Weights of a small image classifier: 4.97M parameters, muon at rate 0.0061.
Rows from block 3, named by matrix and row number. Each number is 500 + 40 x the weight over its row's rms, rounded and kept within 0 to 999. All counts start at 0. Numbers have three digits each. After the name is the row's rms in percent of the matrix's.
# convs0: reduce pointwise conv (model.blocks.3.convs.0.weight, 48x192x1x1), inputs 96-191
convs0.13 105:394502478490480488520470505510462487479502473478452518536461447407489493493499532471614435453531519490603485520515531461459468521457468468548427515576450488526495478508482496447507433480579441456520464441446480494518435545489433536483515492538529474543492510503467501467476453500486520497
convs0.14 101:512467517525470505491465470445513522580496502480497440502453456450537558463448543505512499500509504543526439473390457561468512490507483517494549545552517507527463564501499531512498488504456466597501442430504394505529480516530408534530515543489476433515540490510513537478485490542476469514
convs0.15 108:461494518524578499521525512459436461477505486495509469557510462460477434476524576456438513550508509504485449503461479374440477491556478469524478477495451507478469468436480504467500485516505476502526461464418542497470505511520414536481519540443522426464546491505487493513456509460501540492
convs0.16 099:589515463494510506489552490406527539469502520482480619510497535383476574521476491504516509477528492541550402481518476655493556569448552525486513447505500458491496367521499484603535556467445508520512472481526545510519477521540538504480497480528523474539445517526494494499461457514520516510
convs0.17 084:404535506530493503517463470511486497567497490516489556479437533423537517495542484481495541495457539494464469482450477508484434484585457544580424506587518435549434484503434492462470495433437435474558488465486540507484483492494500493486473478453472465449409506525478520485465451541459528498
convs0.18 101:445514425541438556482492491504499484526515522499516418533438507521533546480555508476548507463518487461558477572511458482490512467491484467522439403510466525426522442490519426540491537481531542452560531461514535514497489488605461500473500440442545368494470466524526469461495555530476484524
convs0.19 097:406487496528425468474384506481435508524525520509464508490500535525507477567428470470504521479490519507462462501472532431474510424475543445494532480513486457484483454480509485507494528447587554481544476487488400538547513506518440444484458553495475450548517488485474486467491508491475454506
convs0.20 108:549521614521465495501512487527456564477498477521506517507420546520470459500456490503495424471480497448507460509468563506503542456522566500425619485456573463499442460516530579515487471493459539467486451542511470511468481523523508446498503545461530477534544538489518461466487486488506521498
convs0.21 094:565492512497459528517419497548505473546510541413508504502609545477485540451482550538548494477444500470520466493533470539503598464473508457498539450587445560464491527491453467537487495491453496523520457508516523476522530486455408477475469548464571506513571521506532551489527438558471534510
convs0.22 101:503517425505509540536444497440556502511497504451461457515495474465474497531495526551523532452554508501519510505492526529523489429484463539509493442465442430529506383466505425418481525468469541424486443475449434456504482494496458534506500430402514411547461476508505497519467591522498468524
convs0.23 101:532481495468548481509520471527464460458477527495478529494525471530541552473451532517461443482473499499421513559456478468512401495529546474443459463457467540417455404501430463534479484486515646482441476488536526579540563501510552506551497521532511472535505491513498489480460487518473488529
convs0.24 093:481448506436467474490567508512560495444490493489479498471518491420454499486446505459451444462469498560521534465478523579448528476521549482442533475556550408451472518475378491447480448482521464545463472472520444515511484511452509473474492471463553423480614526494478539470526492464472488475
convs0.25 096:600496394479530537531483488494459491442515477562530367548537426535468393534554599488444478544457508509443504531483505488508491497480525456489460458472513422475577644458478529475499479530456566467513529491462558461526529525543513530446546427419489463514588520507481438491494413437494498523
convs0.26 093:526527453492519534528486493501513477548501508550472485525477520397459393471532442561498570490527494484518416524475469558508460453523498521606480512459528440491425474440483499436495484469550477557460376496496526491526465510438471553475546551449508556553494495504502577475530503522491515513
convs0.27 112:514546511466533517497442500516526479551498509478492557522443538530488522505513511531554562504450515513492460570530446537512455464455468555537494452521495532535492552500491470555531504486508437554484520470479539480531619476477442528515493514460580548533549485501498468480494497525526487533
convs0.28 106:553443559515420494485476509418492494549476483461515539473436496498500479478468430489367480530472488511578488423464557472494489504469496416401470549486455510519559508478441489500491456557533416487432513475459440457484452483538433470491481558489534465468524516490457519425507457474483505485
convs0.29 095:466446466513474478476402527479510497506526482533506434510495482570521493510519376498488491511507504475432435482482543411481467512447448413567497472504482488495525453552433452447539525539527499431594531529451546517464514514540494538496520446453419434491478504524517524493547527516489493474
convs0.30 115:462489355494576522487490518486520538485524501482498405481568496492503522518463478513515496553456500498498486466562475404470537504530535447498533540491599466470487486510617469592527498495493522451503538479572521536499506505487522506478488503451445489527450499496503487511511487461468510474
convs0.31 104:436499462495369503506524503570514487454502527510544591497528491507423391474488499503505455574469494471450410468524522475491510574533482457483511491532487511486455520511554473469474481541458496467562473439521526508443468504451459456497521487487458514535419524506479503516466510475511485499
convs0.32 103:446497426538420501496519485420588478541521508464507479481542437494472494486475447509555547475534505473392462480523530495481526498432453490454458463551469409436518520490530481573528523487499567584496495462527505507557442506563429436490524520439525497404460455547488469509510597460470514499
convs0.33 110:592495518511464483520517504551476458478490523522486560496473444456512512504469452522467460527467500515602435494533504425489436505462500505495410494480422413440528498526486458516517478532444513544511425489498422496514543501538510473510518475528547436598463544476528505543508466521455506479
convs0.34 085:452478524458493512546420455515491498477535477517463428477472485493520508490464389559536510527458513443421545487532534394529499528522533488413475503521499432466442437491420457534535459485475436463557454524480494482497497485463513500493465527394507443568501456488513493468530568478506523504
convs0.35 097:438556470560442477520430514529397487521504493502490477519448542543468540505442525533459505469508515534455414485564498552506433448420436495533411484473516477549437453493439472463513449531535454458507484516481451521506432485461461477483551521478505453554477529522517538476463469497498520501
convs0.36 105:489489535463548505521604506415416552499510502525491433461417503459495520464492504500464450497471496531389588487465524416482496548463577553508585495457546495493555584476502536447531495505458485506442427470498463477456569519514539530510519530499486454468583487490515470456493443534495482482
convs0.37 094:566507472557559524526491502541509478494486479562511574492528446430425526544400460510487394487446524516540502518538535545525517450420482475505445496518489395468455504511397517519506445524501514479483518507487470522468517530557419458507511467453545460521519552517482533534499527480528538505
convs0.38 092:518498441537461522545552491490466478423500486513508459488496451530492531536409430502544438557508507468471573495468494439553511510513469498532471505479432593496497492512559395565454479492527524525487462473540464568469444507532444528482494468598479578509498509517511466551505565465489530495
convs0.39 118:600438480483517507478457508429515504553496472480482438491390478460451516514412469492495404493441501504512461507556519444445462523497461562530489565508545480525575475549574460514514478558562489465505600488511472479505387495454451573470489459473517561443459529463502541514516465529469517506
convs0.40 091:560485498539519496505450505565425469505505489479523504473495493505470538488503526512433455471464510555482549494565495468460405565485459480530508517485445518531482526483407549435486494562528479537527483473531522474490507509504465513535521472452521481486512525482500517500511426523477495499
convs0.41 099:426508444484483541504458475527408489443513544473575555499486432519513476515422447486471567567474495505557560467413471535553463503498402465497528533472489466532532471493549447425514541474490496505536492576492450467491524498523476401497448474602526459527500510478497594517509510515523519497
convs0.42 099:438530591551483512464430498517465511621535484502474543512465514465538468488548424500455565468451502502509444481436520485470473399526488453546488503523558513538469429515446559474517460457565523538588490499476487510502463479510492473532556437455524462479475490486511513458474414487482478516